{"train_examples": 48750, "image_size": 32, "inner_norm": false, "positions": "learned", "grad_clip": 1.0}
Rows from block 7 of a small image classifier, named by matrix and row number. Rows with one number belong to one neuron. Each number is 500 + 40 x the weight over its row's rms, rounded and kept within 0 to 999. All counts start at 0. Numbers have three digits each. After the name is the row's rms in percent of the matrix's.
Before each neuron's rows are labels from the 100 images, of 14848, where the neuron reaches its highest value: "lies over" is the class under the peak; "responds to" is what is common among them. Only what is clearly more common there than usual is listed. The data: rendered scenes of toy objects such as cars, trees, mugs and chairs. In brackets: how many of the 100.
# fc1: MLP up (model.blocks.7.mlp.fc1.weight, 768x256), inputs 128-255
# fc2: MLP down (model.blocks.7.mlp.fc2.weight, 256x768, transposed), outputs 128-255

lies over: ice cream (29)
responds to: ice cream (34); largest object: ice cream (26)
fc1.359 088:538573572485504626508526504579488519495471516529538444481469496516444535485519504544541489476517511544528495479607471531478479533515535405484541529493403506452428525541471499508434529503467524562456497526487551402474454444508449500442525483522479447496537480498526499501500549499481483528491481469499594526453426490506496452528521487509540499459510488514520500491403557456465488466497
fc2.359 083:453445518484445498472450502513481568513452510494435534568531480444504478541501593453476378509505508528485507520517510498500535520429411518498584494498493521508579493460483508541532458507475507446420452557457516495501541536481490477424455484493484528600432559540482468463524481523496463481530500485466499480448536544383457501461477489591491521503514496437467561499501476543459511452524

lies over: rocket (28)
responds to: rocket (39); largest object: rocket (30)
fc1.5 101:515496495487510504506500520489448497515489490580471485491396580497501431437515466507523533607527524550507508511549520522488508490504503502512492495472493546482466493498517504443406501436493483561483525508524491503502372481526500600470500492537509535506588453517476503510506527389526489568524474492463494614536443504510476489494499494527507491460391519571463499524496457521513527518424
fc2.5 101:506486490486486490479429515518539449484411506483507489498502489500496443476525494427547523497530507479501474478568516515464551478496540514511478520440511459451476491492496450482417520506476488563504534497359558507338454494550510514464492519493547523574492459492461454450472511534529487500547517471580491543539517547490532519413529478501488469446535428570564514576501514497499497511558

lies over: ice cream (85)
responds to: ice cream (93); largest object: ice cream (81)
fc1.497 101:492478467495521566503518417425501469490460469500503507507458413477484518501504507486539484515504499461491470457522376463510508502488489469444612529522452509513470532518436480543459580495513494432482467519468548432490503524502455494491515493510500504497497485525506506465500534396491537505498538518501490567509484497494505401470502468606574548491468500512539509489497519494530478497481
fc2.497 105:406500400556478504523484505575493515503499503375473593537454601455500554477476504530422505504536510577557488540451504482504515443426499480538564525571496520510518480536543513490501369545435495508462467451466533499487470488498578511498438515480524505508541546541472499502500505509534509510528441488502485402482410573496504495534508494486437487489518517537486612470493433519444388426477

lies over: mushroom (68)
responds to: mushroom (73); largest object: mushroom (59)
fc1.339 096:532477489539551569522530549518412450415425478457545502490448524523580448516482498504484460469500505432469462510526522454556485490524494494539534486467473575474493497487497559463494497542498544534502517491492544461548502488456483521421515523481416489422499509551497542472473598478555526432570444487502506483535493548596441512483460486558498395469457556535399470484496485469515492532449
fc2.339 101:495546558447474444451488526513542492498464467521495572615563504417507524547529538515510484531492464502537504494496485532461553518500521496516470550540520560500590513491571537554458467472440486512503499527568480499499455500516500444464524558455593527573492478510495525518429609532413426500472495513503504524483531516396495508519518434572557528527416489525503445444508533545498518562471

lies over: ice cream (25)
responds to: ice cream (30)
fc1.279 116:510544509502524478437499453510494463495443512451507476501433524528513512514503584502543457505565512454446454491490541479533447501519544467496502500515442507458520506501519389476531493523512516504505517548467497442442504499501478495489559499408451501517504467503492495507571568493499552490470491507517554467453517530573504631483457393547537461455474540517524453500486462521607502571533
fc2.279 118:498442501476538548541488489432463495518522512505521481433543520497476468481567586500551471502492520535510577558515455474467562501506519566504540552572512511468535426515540500522519379432480400517439396491473500500408478417561495539423477488498497490507472565499530502511536428465505503463468506499492499477422455453501499415516478459500483504471451506556509489604544493524511554491484

lies over: car (74)
responds to: car (76); largest object: car (62)
fc1.453 111:371498546476527489497541493529471512537499568499499511475507507428501487521414481599508497544536451521405506463479396501473506460545467515499484489518504523450451469439523442517503501426521543498525494478528500426574506536466529504547544547449477528527475517377451480491497496497510494492527579419496548468555485438515516531451513503476491481540465499471515474501501542509562586503550
fc2.453 112:510507481496509463514497507457456518507478570547582516461595493444526551505524471527493479553584506496502447501415465582496517538490434585456513494550500490516462501498509521525492500468479509493514395480498504501514493477533513523477568476464500496501495496473388449474490460506524497427412501497574425584501525393495526566510514582535498479477415501483498490589529492498496496482512

lies over: barrel (70)
responds to: barrel (78); largest object: barrel (74); light from behind the camera (54)
fc1.388 101:399590465484597499366481473473507492567506565411552500512499498488536529539515480447501449519497504450511463506470454511535533512480452532421533490502450479500513545502463543445447508507499568492575527503431401413497459472505512518365518511487483493543469442514492456462506608464464544497463525498435489502570521566498496588565513465522498483480471495474482453477515473568509520550577
fc2.388 102:491501463515519571519510585576498477492488547502487448548492568518500485562528426460461506440470485502496525558556457567476501481507519516571452496459474454507418555488451514504458519556522495489456524483387565523417486520514453477481481515430479533475600573505510549572523525486551504594502485497532508491468536517518500554425511504473506479520523444546546557484469467522502486503505

lies over: umbrella (30)
responds to: umbrella (45); blue object (43); largest object: umbrella (34); trophy (32)
fc1.512 094:503543517527494496481544476571480553507374508423523532443504548502466570498471465582502467455467557521485512512448458493454498463522474450440503503548495536507508400466463499514515493472530488489499596468501534459519505511454544473491433529591471511469508511511488467512563484519486582488519551530468461450569502528584447540513525517498446442517499428519499459504474481466484467506553
fc2.512 096:504465482475560637513530502545514460513563434503490530459495540461498400533454463466493534466494549482495502424498589504459455530516545490509454420455436444493479546528492479508540520493582563517492496501489493475497451500532483518547575488462417477499525514522521542569447482470573512556534528544581492504540525479531503505458469483491568461506499443516510498607504527473587502495483

lies over: mushroom (42)
responds to: mushroom (44); largest object: mushroom (40)
fc1.371 100:499559466505502461431498442478494511522498465564528564578516511579548495512484527516530530528522432498520505424550488485484505489501498523497465511521419478526480384469567521494431504395542499457537467493585409481494526528535590435571514528510470411497483488427522505511461557449492479502450501539505575519558493507520499493439574520506553474493522510485547463510509451513497567459511
fc2.371 100:518429494451520488497532550506493495517611515540490488571453507491525482508454537521538527517419474491485582494582489429504556447570486504540470489497490506514578516492443502471570516475515482479513522498447513487534505511504551478500498500501470468570453506518478473503478507477557521472482473496509480532505514492513427437501551493579466550506500506385518527505513490460451443532515

lies over: barrel (81)
responds to: barrel (82); largest object: barrel (79)
fc1.157 097:442416453505506490483495433528418485508429540406583445489418494502516450521500487500509508529549533500524489505543466494491505505493418519476515506435465537557541392523500482508479502436465517557482523562501507543408490471532520496481488502516461577519476509474494466496536487520510506523465499542465507452483496397536472611520483448412417490484534514498499476578482478525494433565549
fc2.157 101:490459516484447482503498553468493541450488605491478491601482553489517520437554500522468486494481500492527470490499474507536481500476458501502433462411499554484481572493492485521500486543524512501560488513519503530506541493507540490404472501544500524480538546497504500491513510512581485536551464415542494532474502617486487554499525528482494515502499515507496565466524460528423527386505

lies over: umbrella (25)
responds to: umbrella (38); black object (38); barrel (28); its colour: black (28)
fc1.469 102:525569508586536496473543458483422455493450535506486499488472477498508481524386454520470405482516548496505492506494480522516530487522426504492587502488498532504492521516500552473499508504539552493496569494514497511515596503516535474500517603553510480485430481526500484478517539462488639464453494472477531492616586469616418494556492510500497564415445544519571418523495543474492479531481
fc2.469 098:397512509455502495500455498478527576478508494453499590511474490537497503491613498502493544508465424490507542545481440565523497556562501473485477567486509499539494552570534434525512489482427512428489449475497467508400396508586510502332479512478568498493590480473519484519483617486499450477521494511485474497474455511535523508504506487518462537528551523545510540413502484555513453510501

lies over: ice cream (25)
responds to: ice cream (26); its colour: blue (25)
fc1.700 094:462531509493498539507453475479525501544518492443504467501429501542498488502458511498521464425465571466442485491540366511478508512461506505451523532562503494487493504513449515493483503442501556502485601518498477468451446484562483502461575493522516506511477419525542499508460485473440465575467536555529554490474455480469554494536523458441516603493509535493389532509402418475598538583486
fc2.700 097:498476514494502505467540529518483530526481519481518521543433465503560476464515555481505406498522501446466474546507500397580515450515509461477562529475518525506524554519497480500498475614466501448513478455426483501483513493494494521497493449531498417501453545499478447460529498516498511475529465482484487505500518537550471435482529441487449494511548519509591451500490532514460429535581

lies over: car (39)
responds to: count: three (62); car (42); largest object: car (30)
fc1.446 108:511448600494502469539498462584501531463501505521503504436516542494514502520397373554484503527481528561625464499493528467483519489485456497547536497490509501516501517503510535549523501494495471541490507495487493499499456485468462587536469596509493513435501483531499503439485557480528450577473483390502497504522506493513507533464459407515533501476504471536529494462449548546502470529542
fc2.446 108:449542514528529487541479457482481488503444502517517528499539477353539593501508489499455497486560502511587449542467513599498500497443477549526521563478491500529469508522513563560497445414477446527447464495579525505544427501471538524478489499489494508507513484491512480500520619453475527532477560526511498481512555489480499510495420546555534508512432545472516457522437511534467494511490

lies over: umbrella (59)
responds to: umbrella (66); largest object: umbrella (48); table (28)
fc1.335 098:526474535457555491514515445499480427475467483514495547430453515442439505494358492502510420494449561527497492488493529467467477498562466501514499426504519495516514518496423508477532511458502507488513597432459519497549530517512485513503520523559496531491433472515486589465487468427500572527576516503503498486577533601529512504511507544515486509460441560499521496571440554501517498542474
fc2.335 098:545567510494471489544449494352542440518495431474555501477599513484512542498534502479480496493458564495510482520444502563509533520406542527449515573521527457486536616531519537453492504500531554509504498479494479547483525484521484504495533498557571487462514436525495509452530528446474565528479574586579432491461515525502526531429383560473563543426487509550583504512513511496503491512484

lies over: mushroom (40)
responds to: mushroom (57); largest object: mushroom (50)
fc1.25 100:482495447489495435490542470610494477507465558464590494508447514489551486505453502554519498629530432500523473488487517493492504525510521542481559467499504571518485456514539489503478536433483498529509522520491487519471503477508502492518510592465490524530524502400459507466504505503592452517586487439497499548499502491500496507476597467498495492521541422469558429486516491571496573506514
fc2.25 098:441436501492478434484517504485556611503537482529487459543513612554502445449568481503505512540482469522493600492484500469516467463538507506504498507463513514536459508524564598466519501517496500531513490514562490492520504406465518521490495490509447453486576528452535541510472519432547498484454528472544339561429482497471432467488511496452559495538461474484509555507555500500482489471490

lies over: bottle (26)
responds to: black object (39); bottle (28); its colour: black (27)
fc1.523 107:546509560498525556576491482585544497512437482495523495521453499489497463559466429542532528457547542480527483500579478423474499497586428504552503530476495513597473481501481494519448524504540522519505487476493512480466423437497463481539445527532476461429483499471564460595572457500556573558415518533494501522457533451504477515483514409410485492462560483491498490546411498499493482508529
fc2.523 107:501403465461526537516522514509476577543489494624495533664509528477503503502562615478542438484545483476469564475513500456511484494521496508380467456487518457452536525453493488535476469502563529478621476506481492465533474507432500520491488521433405481506494528543524545513506503543492537479502505453471437511448497495450486504495500476468464520518500508495475488549545450519504526415516

lies over: car (57)
responds to: car (60); largest object: car (51)
fc1.461 099:427523547495524528527501578513496501503473498525529598566529587457459502497394466509433424566512523491530537497515527483483487505502442571451522518482506501518477505517532512514520503473494499635554480501500492478522496455499499533460625543413487483468447471487529528439470508438490521531498466447460501496472493481457452512551494503468493497489476510465524481476474494568497436538495
fc2.461 098:461546546508476491554489429443500500557487601455495492497510491500472505545449476590494494479490499593481525492420439546407533488501491559514483453593505446456458493484478533492508489409500457489420586504514516498548495505546453533634501487540495510517475463490468489573502477455486502461511516527498533517586494496558488519511507494499500516495551392506531425492458522418479536444526

lies over: mushroom (57); umbrella (30)
responds to: mushroom (59); light from behind the scene (52); largest object: mushroom (48); umbrella (31)
fc1.509 100:418582568548507527475567502574445520502527477530515523424450437466466561496504526464515390494506531542444501491523499556407497499531481515482534447536488569505462500496483494499506495504562572489518535442461545502501491507476508459500565512483491518461458523479491514514573535500509580508541517534450471458507544552582512526541519514429494493516448505545510482508485501498497479533506
fc2.509 105:500498493478500431562470489434555500540487471501507527620512467513496524443587465539474484530516490549552505451411433504514543525471504586517411564480584503513504555555578575506411501438484521501508515445595496540460395462505587507456464519502511525511612497509505535497458563499509502550505561516606435510435485509505534497496506502482469522491497513574503497490501517499462500485483

lies over: car (83)
responds to: car (83); largest object: car (77); blue object (35)
fc1.731 111:416448560494561537497500441501458515412477509492523572463498594477495523511343489517500501587493471525541496500473497505456521505475442518479503502481510516467492561503504541478446500385416496549543502503463466461537495509539442582533538543503484499519433453488478514439551553412512572556548483424505479508507512514495472533488490505472557499484499503490536488464476493550521487601517
fc2.731 109:445526471519540488598450495505494591490482482424508572496541520441468570499465528514462499519481407520504498532469485670467525512503492539488500560503561469512490517529490491588563509489439495529518439492574546512508489502507452541484527500458499534434515472485478484525498556468492508506428545487577486523557535500485502521461448556571522570509550492437529503496457539428517538454499